A small image captioner, trained from scratch.
Model: encoder norm layernorm, encoder activation gelu, encoder moe expert_choice.
Training: adamw at rate 0.0026, 15300 steps, batches of 256.
Data: 97500 training examples, 40.2 epochs.
Rows from expert 0 of block 7 of the image encoder, named by matrix and row number. Rows with one number belong to one neuron. Each number is 500 + 40 x the weight over its row's rms, rounded and kept within 0 to 999. All counts start at 0. Numbers have three digits each. After the name is the row's rms in percent of the matrix's.
# up: expert up (encoder.blocks.7.mlp.up, 8x128x128), inputs 86-127
# down: expert down (encoder.blocks.7.mlp.down, 8x128x128, transposed), outputs 86-127
up.18 089:421471544469482506568494485507531550529542464411518464474552538489526436532479461483483526492509552495437517553508458569475559
down.18 090:491444479554476486492442508532517553490587570533514569530457457485511410473512461565504534468492441525503550549494510512527440
up.19 093:522501458528427449481521491452486471554544498494485564478515477525406534414453559573518453582449537584531495497504543485510514
down.19 097:427407544454540507518522538503496561497464523513485458442513480630488482495560486480515503493556442478474518448442525580467512
up.20 113:477546510522498502454538499481531564521561527559546465596515483469569496572538514471438474442490500513438445443502510491512472
down.20 091:512466520464461472496547506454531527478518507499431511550447484449546563440578554520538487492522496479514477502473556537559466
up.21 092:543540576430498518515505472522480485469533469550564518477481525459529531568498464464520493536506509500462490463494472429512548
down.21 094:512536514526533477521565555485582467501445462498462511459552501510502588528545506502530479541539438424488513472485544524539536
up.22 110:474503510516494523486432445553508498512516494492554531495532491510474543521482503497493442490480482507475555484572479440540553
down.22 080:463459573481499485537459510458531451464442509482489515447475474533508543460566570522555479518536469450458525524507459509543451
up.23 095:456485474449482496569467510535438464469527456555477459420512502528492512464477476478513498414529455514512548561494575477546485
down.23 084:527474478562493539477530503524523476483480569500482498480497455577443481502518480603491605569561499447555506451531442564470463
up.24 097:464460462473569533486494496520508571532457573420563533474517545450487482585515489506446581505482578521474416476587502467477483
down.24 081:531489457532539540487518464461544492517540527559492473475499505519512543520479512472499468429492480464480516492512532476486499
up.25 087:484545473428523549476484479537497593539534493436544501526518550497515475558456502489484561441537566493460548454544461491474517
down.25 093:516367487511489481504532536460516518498548485549469505493525489464519523566566439506516477472490442431515515530529525459436475
up.26 092:450393433468463498520457549534480473515480510532516477496540488575475541453558461558468584500566543486558547515530425451472474
down.26 087:430515492605495504508528491470457507508447542508434508535469496541520471494605481502494495435550476513526461435449542543509454
up.27 087:432510477522548477538495432510528456487531619475458470514512533526552558448473445432507447476548474529468531500520527533522520
down.27 100:505477514482485460508421494533482459496523503485478501480486411504506454494536503581493547566500495431501562583531491541560480
up.28 106:476514517522476494555472526573546457530580498567478468534489454478551537514530450521529512469552429505497501592476524465511475
down.28 115:529551525523452494466532567544472481591506539493464407527508427522512452570491607525478607559536484468455493507480501474549509
up.29 086:484432482438506525503466501463481468531466538611474530522472471466562529482529573429509461461494443549476456541498542490496472
down.29 093:530501522539482453536549493503490516544563502456486535520450496530479582459516557538464455524521470525492445483504451523539504
up.30 107:484515510543479494573502523530539445528545494570482467558491459486578545490510484542561486503558443515498504540462504487525497
down.30 114:502556514496453466454541563540505471594506535509479397534503440514488447548503598532485584524566491456430493507469519504548532
up.31 086:482499490434559493439532500494450557442501475513549453525506526408473486529516512488543563456447451494484503483498599483503447
down.31 096:584502476594482545524530448461508515451490496470423539505522565486481545500446503464459429537472591519545490449481481458514527
up.32 093:516475524498533539485469435554536469459505526472539541426525495510434585501507398467429506493471469475441515565509512436490547
down.32 095:483510519489517535506497477486497485512445469525401532436470560489534543533498484501549539545518441450495499427520506495472541
up.33 110:531521459478511511494473514499510560535506471458521441569494525529548507501497534453550565435565536452487497458478481493510474
down.33 103:547423568535434495488403524516480536470567483491545456482501515483423465517492495552444566549431492498458445452598468461495511
up.34 111:508491453455480524470546376500540492503456454455504457447485535502503412508457549469562489541509543522509473463545486524525556
down.34 127:473438472498534459497586460480542496425443473507490519440567474509461525503504447482428427516516532532474497520564515503493495
up.35 144:494461454450470493538546378464567441512447527441542469478487505512500413483455528485517461531487594534468481498559523488551516
down.35 144:469437476456506452459609471469540515444502446494479495470575475475487477504479470497484460497477550510476506524580517497521503
up.36 080:503452392442423418493529501501447391535532480528496524528480441587531537442498524498489535481524530523558505593500480533539510
down.36 084:438455516537523505516449507513457479485435560529496478500507463498505491444522487516584431493529505486537492476468456615548489
up.37 093:494455537510479516558512480576587452516475517495455453508471506509525505467454470466566485546599546476438546528515465531504539
down.37 105:515485583504520456476514486496498480568421493439480470519458495559416399520566539499573516512557451463478464445439519498517419
up.38 089:465535512523485460486467495455474493448553488482566526545505485493464537471508471509422428439518503572486558479536463501460535
down.38 088:545496560428454505459420481480518472459503456476477527470497548520558537496542458518548520482553511443519457554445473457502497
up.39 108:487516498480521534502497460560441494459475506571449491417531455523504544492499489465448496516532456503462482556512504436533538
down.39 086:496608518539510550493567533508502469408458504530459486463571507546526532522519525496486558510545436464542478427471525557532518
up.40 092:443497454500524444460466452533520442515545523577445521554524483427531550507495511456508397474553501537485491536499498515506493
down.40 104:455510557494487481469453510525511507479483498546476505537457442452541497493520573595492543570554542446478522533548452479573484
up.41 084:565565524503422535479531474429456458532581503515549454493481492513503538515492480514411556476484617516498467545467460444492503
down.41 096:500428528460538495467521508514550504444435498510442503454524456511493476459571476490535427455487403458446481480486572523537482
up.42 099:504528441506488434495527521511535531522558473448504513570513464469461530558444516498536381481468520556467497456494551536497523
down.42 102:526509513395464485476449450453534475483542441533503514518514495440582500493508523517533496488488532449530548586495540456509543
up.43 114:520497525527526565496421549493508519510496489558476479547498519461522538488528486489530487456515402489462510492472504489465440
down.43 123:555564527554485491540536548504472533545520469449492500506498495479470456529483566494432572548475514489470465445492468441543489
up.44 095:521505486478459525549525465571561422555590497445562511532459528540511468498480469524527477488513486520499567544477520443546549
down.44 094:497439538464490463476521500495541520500531427480430450432536486476461495534513445505539508532433519453508490458540534498532511
up.45 112:492508447458488526477547368476530496509472455435515465448496530495490426498454544474540495528502544530502478448540490551525556
down.45 127:471434470507528463493578457478540499422459479496491511429572474511463513509500440476434433510509526534475497518563514512489499
up.46 091:412509453507413471484491459515558498519474544570551445513566503540494493455486476528480523442571583562529540533515427487467483
down.46 085:445441498501475481536471504506482536486442519507478507511434452483552444460611521526508478482542462489518420534498507501546391
up.47 104:467545396526533508450475493463560602470441525454460517537482453473447483485487488515450495491473583509488526470500473552482434
down.47 100:494465420502458505537471509464427538553604470491467502539570556424569472565470440495532514494449522523509555487525512446407512
up.48 112:509483472470499517528538370498548433485470539432532471467483480507516433499474534464473478512506563519449476472568514487571561
down.48 119:455444494464505453438595477460537505432474455523461478471550482469489491508491464483478460498490539519479504497584525503521504
up.49 105:508478521532553504531442525516514611497517449423557448535533536516483456558555498452519598473487477439483483451514508482510436
down.49 105:572489466604479515536443515484492494489579513499530494492502539481532511526463468462407591506449501485542467449543504438463511
up.50 111:501519488466523488488500492514449574537504469441593461472532547464486480567543463493532607512469493515460488425494501508505464
down.50 112:559531485547513513525482471481521516461557485483515525488574585415495518547409495423449461470412559528520473515521516464464546
up.51 088:470474484467502503461483489499544440514449505524455462462458565552499553538524466486505508546601528439487521574580488445432525
down.51 084:508492565567500499551541492522492486549425464478461509560525508555537468565565551480534445515509449508522475511403562484517477
up.52 085:466475499437451446464469459472484545527552456489511543461501495488529516457429469581466493506498590528542481508565413517488569
down.52 087:503453517449542497411442538524483518474523484516492467504479470562551525525524494540519516505525482449506473503466509575497538
up.53 096:491541479461440519525416541557454542535538473503570468535499464559543545486483471546483515444511506496506523537484419412487494
down.53 095:584438519520447514473481563517462499463545509523539456456515521563458495458457565588503554469459413462525508495582489487513536
up.54 103:548521530493535523430486524491600504523493574469557504457473461487460508523491429493435493437474434532447489565496499498487483
down.54 096:504462505528536524544507474458463460469482505527438461520523488508553561478509544391557464517495410462533569449513502433477537
up.55 094:461459544404515549530493456579478498546509456518486512460480507448482518549490448431507533495497477467474498605486538478513508
down.55 091:538542577610545520459558483461541533485461523506454423509502513518457581564502545492531518495520505466552481346496479466497507
up.56 092:454449473523512462531493439564461495478575491479526507497509418566462509506526446546521515525471481510486562548527527476509454
down.56 087:470475534515488497543555456472489457520471453574497462446500424487457505508513514524576523529494474409549520483490479477497584
up.57 092:464517499445505529570442549556413554554517470462540454518466487503473491516534447491491488410505434525454476503473510445516424
down.57 097:583529452526509540481494559497479455486511483549457441505550536499533565518386523491517577572499446472550491485513497479435546
up.58 087:431439496500500480470490481519563475493460511531494486497545499495450531532533445525531485533605565532491492509583440549491504
down.58 095:453509489588437469542516542469417528539461541531479478532518434514506502522546536530477554487549498507549454441448568512509459
up.59 126:505444438502479488578542448455574453493475573481520437489473479506476439481452501540527472505508555521457498493560520456524498
down.59 134:484465520459512425478599476470544494474492427503488510539517462473447472480511533493537449490458537487482510515550487524552483
up.60 083:502532511449521530531465536472461541433532381462523463544497531478525445527543479528460531389461485443533520597508445406516457
down.60 083:448428497526485512517545564531457558511527520524451523567473523505496531447517445534554484514536437485516555515480521499452487
up.61 111:481491439468504513478550372478545495527476456424529472451508523493480440505434538478552496531503551530516480453554482549512539
down.61 125:470437457517531469507570460481528498424461483499498518419571482521457499494493455493445438506503509543472506519554501521488501
up.62 100:478449512459531526502499435570514531527568477413530507557490533476450418519506429466522471457459504534446524476504562486562482
down.62 099:509435510472508475524542476444511478448501425502457430484528482416472542539525464440570506534461498451524507490520573459477485
up.63 107:457561496505559512496478461548517556521596542495527477454525469489539483556484464511463547479468459422416489520506479484523506
down.63 099:518506454469517527506440538522517478548558522515506521522599547441546505556468480492501572574411491465488570473521525465473518
up.64 088:488474517419503601452514481566505503471530515593516450462487493519527511549503443481495505522541529500458513510495503453481544
down.64 091:494462540490511495491541530496547484522431460552445484484575482505533500540564529455537454508526409397501467453441557472529552
up.65 113:544513484522504478530444548498513540537512505482532457563487526572543530491529509474523555438517459459470534454475506454514448
down.65 113:599498507549434499497421553532454516505584474485525490467524537459467478517425527564408555535386525530470441468547457459527532
up.66 099:482499546513514528540479508580552529558544517478509477535468456510470491551521462540497476482522463426407523532476489474505479
down.66 106:539499552518503492534581534520532480572488479486449455515553490466423417548494610423527557488486444461445508396513520452509501
up.67 103:390429460484478471532521419479549484459454564504500505520545490477491459469495552547560442523535603538529527521584496488458549
down.67 090:508441476456459489481520565541424548473474504554501470484468467553455442444517451567525488496559507495523499571473466543473455
up.68 087:444493575488516527573454485553429502475512487493511509469437545481468509539517463470496502479485437491464522526513502440480487
down.68 097:554603527540484544460508534502496423539463502506466551482506504500486543542408543463582547596473438490544500432479528492486527
up.69 104:532545439507492483526440539511491515535560523480545447565494533539566507504480478489535516437526474486449506491477487485489462
down.69 112:588481542525445510506394544525507488507568475481539494449515552449472482548446542553409562569420528491436455518576471426513551
up.70 095:522566468450437579449517479510451479553518456581486490436472565473523462437469533537564550517502462574522529476496474536535539
down.70 105:530484501514533476483593547506540525472445498460514483438598532535482562487516484506475422486530486472512461488504510546486544
up.71 110:479476503478508449452487475437588510538427495559529487569453513477560505448512475448547477519593541529529455453471485488510446
down.71 103:456473542553467407520489479453541531550504538452570470524488466487497428556629574534482490492536518520446405487486518485526404
up.72 097:476502500531534505566489520548521484454521523537498454584501552477556539503541436473515488466586500523492506500494458505496448
down.72 106:527520569567440480492432505531525443546559536488513488487466503477496446555459583544426544518509477504429469553540505459569559
up.73 118:484570509540459478513520487550568472582610543431525493578498508475472488565499429515440518491499486546478538530497502496492484
down.73 097:520496552411512529426498483532504451512472447498466504469478527456500479438551500492614521485459417463554483528476599512542515
up.74 097:486421432438507520571453500483472500520510535408563534476533519527484467496464504454520444488428549546481473573524515494491524
down.74 090:477456476376478512471464530537464469486536493540498482486460540492579509467487439467489492503482433498444540634523552493453508
up.75 090:483481434546504461465453465487481555489508467453540511518531448433431501540488509540521513533507567528516516439516476535489478
down.75 102:519526495518486504543476526435508531504508495467522489498514527511503447535490440463480555460543489432551560494481541453419515
up.76 083:493470547504506465469495438545559436544613470500533521558451547520472502511508461516498442487489534534442528506505491478569507
down.76 081:493476568462515520514463506474508439495435465513449478413533478501511587488539504507565500577517449398482513483499563470566523
up.77 102:406471474488459437514547454472535565467440507469478495557574476497468458474466547547545508554495613526505543492604475519422475
down.77 106:462457460457499516517533490490449507506487464552491453449452471523530399488491429528488525412506488485472556560490484513490501
up.78 097:391471471485429415460460467575512519590570495520501494488496493484489487466464480608486446451562513523532543523532443508477520
down.78 083:516545498459508536455412492557512471488444524558484530523513461498580411491517511553564544497509499448576478521486531506536533
up.79 117:422505470534484478491510430562529523538540451520514471464535517511511538472503437511506454487569488539518500515541453482517533
down.79 086:489537518484521471469478479538484524415432486505479546410468475502499524443540474612510534481544556472551403524477500508553446
up.80 090:502442515505562471543509486435535512506482514605521502536517561470545534561526501476561475532547499505499495431477510460467528
down.80 096:527571572537481453530555510465538526513515451489522474523468481462447483518517577517407522495492554535431419507519550466543517
up.81 096:431452456503372482485537476465535475478466491517515436515589531489516499466478483513498471474523598570515524470499509447439537
down.81 100:457487482513512511492543515492488501435388511517470513543434417486500436449524484535495456495548501515552489525462505502510471
up.82 128:508471471437496468561550435462579467501517545459534472480478467517458421491484497508527486531492561506442498520534548465547483
down.82 135:477444508447511435482594462463542508479500444501500479497568476467459471509491517479528483494457542482480518505569508484512496
up.83 090:474505455497535501491455463469451579556534511488536532497499468502521499505521484526433568496517521502481464451496461534446546
down.83 098:510424522490495454475494508451532532471553461451500515500490508504496547547560473533527461475543465468525516514523560483462498
up.84 103:531532460464472518484554385491577472500473485430517454444491525504482422544453542461523493557525543498495486483541494524526555
down.84 126:475429471479536469491583474469532498439442473496480507448557464505474495497513464475454435495498527538468508509554525505496486
up.85 107:436521500507461497489479503564558467627559556533549473511506467592447511552462428492491525479553509476509537544496547445455472
down.85 090:502518512542504519479467497561495488542406499496449515567492480550517405541573528493569547544472424480535541482460576513560442
up.86 082:494559534484494532449489496522595562574590534457559503519514480534492464539532540492495520525569545452460518454500442548493531
down.86 097:498444518500532467492491520438549537536470483511543469469550471467463457574533497464493537525573447476482478453531538459473472
up.87 093:505555474515451497511539484539555483562566544433574480506441473500417474552499494572436530491537548455456554538539428536500550
down.87 102:526448524457535464482580473458532512513480466504453470487560480501434448512537548416536468457468465505458490453530544494514487
up.88 112:507578485529469499515489511514511541516527566526504519572482534429528505434507516469438485474452442521484489502552423495498496
down.88 090:469486547473435488485490542466496487491490477492494511469482498491523537481530472506542516507568461482479502486525525572537530
up.89 108:467494450509513478549532425476545505529582524398602492527495506528450470515488475487477456460462535577445516499523511520526502
down.89 112:491449479448484467509559467474517474487520448472457490437525514509480468506532472452557515518419505495491477484568528520503488
up.90 117:486462471495534500529536339538566476521504526450560468466471532551517436509487532423499446508481471524468471472555514452555546
down.90 103:436410496446524473422595464456561483429489464530458446495581489450497558518495408481483450519471540493474489518586534489477500
up.91 119:496495492486474535545544396482548450494480484440531463486499516476512493468502532442465454495498511515476486521550521511552581
down.91 103:483463479495526488424570454495576499455455476524445476482511450522478500491506449496458455501501525501450480492559502506531479
up.92 104:524522500499562487543454511490542517525497453476531468525452455496546515512533501417549491485617476477490456439465537522492475
down.92 112:547447560564472453456451494452525492527535548504529425502465509500461453537455540549469545544534545522459457449542479468506506
up.93 093:504488503487401422501444536485559540511528558541556516538519488490485519494501559548473526459504580542543519540540431484469504
down.93 081:489500509435470581491483566513520470500463486473504516494459454515546481523581498475536509514546502409489503547477494481532476
up.94 100:506449416542476484459501524507499426549487514533431480554450456591564545434513529504528522510575498439488517499480471499495487
down.94 101:485505502526493479515532481528437534560459519496486476582499523526470441477517557490559491487523502548530472436422467536504439
up.95 113:512495451476485468549548430434591452517482535427546451472479491507473426501475507513493493523516551523457504531538514493534508
down.95 125:480427483464507463485594474477529505484471442484472501468546478520449461490514490518494478484464520511460518507566531511498485
up.96 089:421498464521501442457487484503528529527491551561536516517509436524545501524487499577503529532601581535507484416530393528496516
down.96 079:500471528536478469475503494449478484508453502479605415499549500491505479569544543499541500485578461493501429515468526491492466
up.97 093:477491531504545512553476490517522561522524504456560433553547561474488477609570468445532549448540494485446478432483520506471452
down.97 096:545473519596484474540430490461545455500555525531554503479486504413485481564501523538441545502463483509483453500562547419495546
up.98 087:516494433486508524477532476465479492482497471475510499442468489506475498448502534488516430484485446561497490505489500531531504
down.98 086:468517522568542519487602461474556465445412528510451484428576481546502488563460498445500452581572506542511476469545505508510538
up.99 099:428459523556482474502501420547516445513516552533449510555491504431413475541501506560432516462487485522448555511521481515502495
down.99 094:486602511526503539438487491519465454502433512534421538470506470500562501533530532529539590566508488454575483435468504422533523
up.100 096:469520586515449493518487512542515460517579462575480471496476450497468538529581476549498498463519442498495516551507508450501501
down.100 097:534541537502452528507567600535456501530471517511494399494537471490456519579443618493531608537540423485467517454485496469487488
up.101 097:500467496474470548548409506609426504512574484507463471496505506488509498525427471499498549430473488451494490563495511410573542
down.101 090:507500492547518530452503527516505504507509535497477541444485553547467520485518438545540559556524393471526571488531489571414506
up.102 102:502499479454512574509522418541446461445533460557463451466515501486524483550521494478508511461521477529476514497513532460563567
down.102 096:507460518531510500471574491461547494461441485542421455419551487494476537529497526485461456516502519439484479454503543472553537
up.103 109:492506436468512529471546368485535488517492461434522474452504524498478441512452536468543503525499541525510479450538475561522539
down.103 122:471438456519531465508575459475534497428471486499493516418576482515455507502492447486446436513507513544476505518556511517479492
up.104 106:521515502457486594528512448522490489466499473550483471436490514472551539507476497463486435441522497506481468528495513424516581
down.104 104:523481544480503475430567520526548509437436455515404434463561448504522531522543521491458478495577493405459433475539547516574510
up.105 105:508473473482508538524520398557536451497486545460513464466480501530519464499492519422445469463518499464480468518504508445578572
down.105 087:479415507470501497451580505459534504463464479551417454462540508491496513454497447556506425530502514486424505499561538519503474
up.106 093:465522490531506446466477523532589553536533471513540517543479457491533506520548524496528461512627448507480472447460474581485532
down.106 102:511465516513493445460489500462525509539490564491546423495541485482482457564473524488481562543602521498443446484540497444471471
up.107 092:433477470538511490443443438566546442469501533490552525491519491496421515481482440555458478434518506521485587522568477495529484
down.107 095:474521504498538562500455460504500482494402491498425552509460495513576470518520483499553543563544505423592537484466502491490544
up.108 080:500523444521529505459463446532494517506451502503511511457441523494505426482412541487558532508488538431570490486498462441540503
down.108 083:454504453469546518533464492521485492468406490533475505488540490598519528445477427495588455503521415476506583472532544497476480
up.109 096:519546473488545486526464510508503506524556466470555504482491457468517509550519461460530462497599474509464432463479533549509505
down.109 106:510463535557489482459465484473539475529518560535534420467508509480487475578436551494471542544572529481469495486553486451484544
up.110 097:506442504453433470462481531456492511549567446508520468442509501498463525488561508596517566548522595473568525513591482530490517
down.110 098:497491443520475516515503533529465566503615535493458441532534535551492480484461456480513491418534467486530546571472494551429491
up.111 122:464497454514483484484485478506501488534527513529512523529462494587559466468445449537498467460532481570480546500513457522511526
down.111 071:431460522506538443477415506546525506503477537490503476535470471551473519483571495522613435444521446488521505465457531518531495
up.112 090:494475492466507557505514430531512503512506544490574531490524522510487513488532493499423519482465514570500434507558452458523491
down.112 090:458478489535546524448572457441515500485503476549376471441468484558572537541489453556555437506533524451551508490496518548468567
up.113 096:485471516517498489503524484489562506545524520485495511604501550426490474539557520498439466416473438529412537483515542500495488
down.113 097:480510491473442477499506532477499493521501460511431514419525481460567542500535535525503520552522521491512446486449525443574490
up.114 100:467544469484440458567490481506558479538537459447507498554491483474580559527509493435487428469501534546487488561479513478466486
down.114 092:475564496490418504507454515528491477485541492547407492557508442496532525438492532584563492560525521509535566534485465516541480
up.115 092:527533398519529468483511485504470538501461500502545485587526537499514508537454547465550550461497562511553499473479462487501465
down.115 095:544475473498428508512402526527540529500562467477516536389513565498516503543464476533388533513398576504492489535564494444465549
up.116 117:486489446466500515523559387497559464516490554405524468486476491484464423508490529476457480490497548519456508491556513526553543
down.116 124:463449497498508453470590469458537506453487448496461481444554493495467448509492462494482491513470527523474496501583530486513491
up.117 105:498508516502566508509471497522485600502488454386581456522541522518466471554532489453496605458489471453482521447492515496517456
down.117 110:578476470566490521528437516489503511460562473472519524499524537456533519545466424481423532490402534497564479486545523452427542
up.118 088:475514495474450511484514500484525495492450494550555454501452495495580520486493547447537478535578460535453483437479484557515527
down.118 091:546480566517502408458529541518582562529487509471476452484520548509433504552505559534469479531561534532465390408532428486497434
up.119 103:485455478522545579523484504572435550536456509489511488508442524554479494437511560521545483469474438466440529466493470505577453
down.119 097:557507525578530487495572454549494544491518456487479505537551501483409456516460564476502481538417517511506462414513455524515489
up.120 095:497481515503501501543501503510520597481509442443533442539512495503515486570553504439508543454550508493451476428491490526496456
down.120 101:548454564541459461506489493464536509478568509538515451471523525452456483521457522522465546529464522497441413438564483441555511
up.121 093:440504436542490487477491465491528510461517547539534529498506461502498486512495533588445507536484534501497501473572448449513534
down.121 080:473452524552560501476444494510502572515494522509456520497436473548549454530533440558531519469549484441531506496480542516489509
up.122 082:525486520483449552541533471432581538563539465509534423530499544479555524534508549533527489489500558498495530494511488446466524
down.122 097:502418529465497459468549539535593497500462489533513459448541426507465457518527515526447472510540491461389467473527523505583492
up.123 109:531511516491499466516510469473463483509526467535493561434509472453525491522498474466489548533423505542508459488499545462555535
down.123 101:469416584477544510478544508527550502486441550465458493489498514567463547498490522442530399467573410504450473453491629503534490
up.124 093:524460460458470481515536409484561477511449509473502475484473525495494460466446535467527458539553565473497483506580507460526565
down.124 084:448436517454520457480544476497530492455421469516488517473533459543501530467537484510444461437535482475482507496558522524541494
up.125 092:440503479471480495447495437505538463426434495578550554467559473400502510468476493534516442519479507543493515435580473448525566
down.125 088:484411573500526480495520513547495505445437500558477440457461488564518537472485468534481475484604434489488440515480535501556537
up.126 088:496533491427523503517490413507510443523440463545535555532475563503503450566462580443558468531477499565549466497491515448507497
down.126 099:514469544484553507494563559480554511457483460510498513500481499532521590448574506555459432526523507449523446560551481520511511
up.127 089:522503505477504568515498465583471480523523510533492508480467541507513516501489478468481463509482453490462521588496546401522517
down.127 094:489580534487508526488549517514556512495464429507398473431549472485502547551501527513507544548553441433482501469483496503489542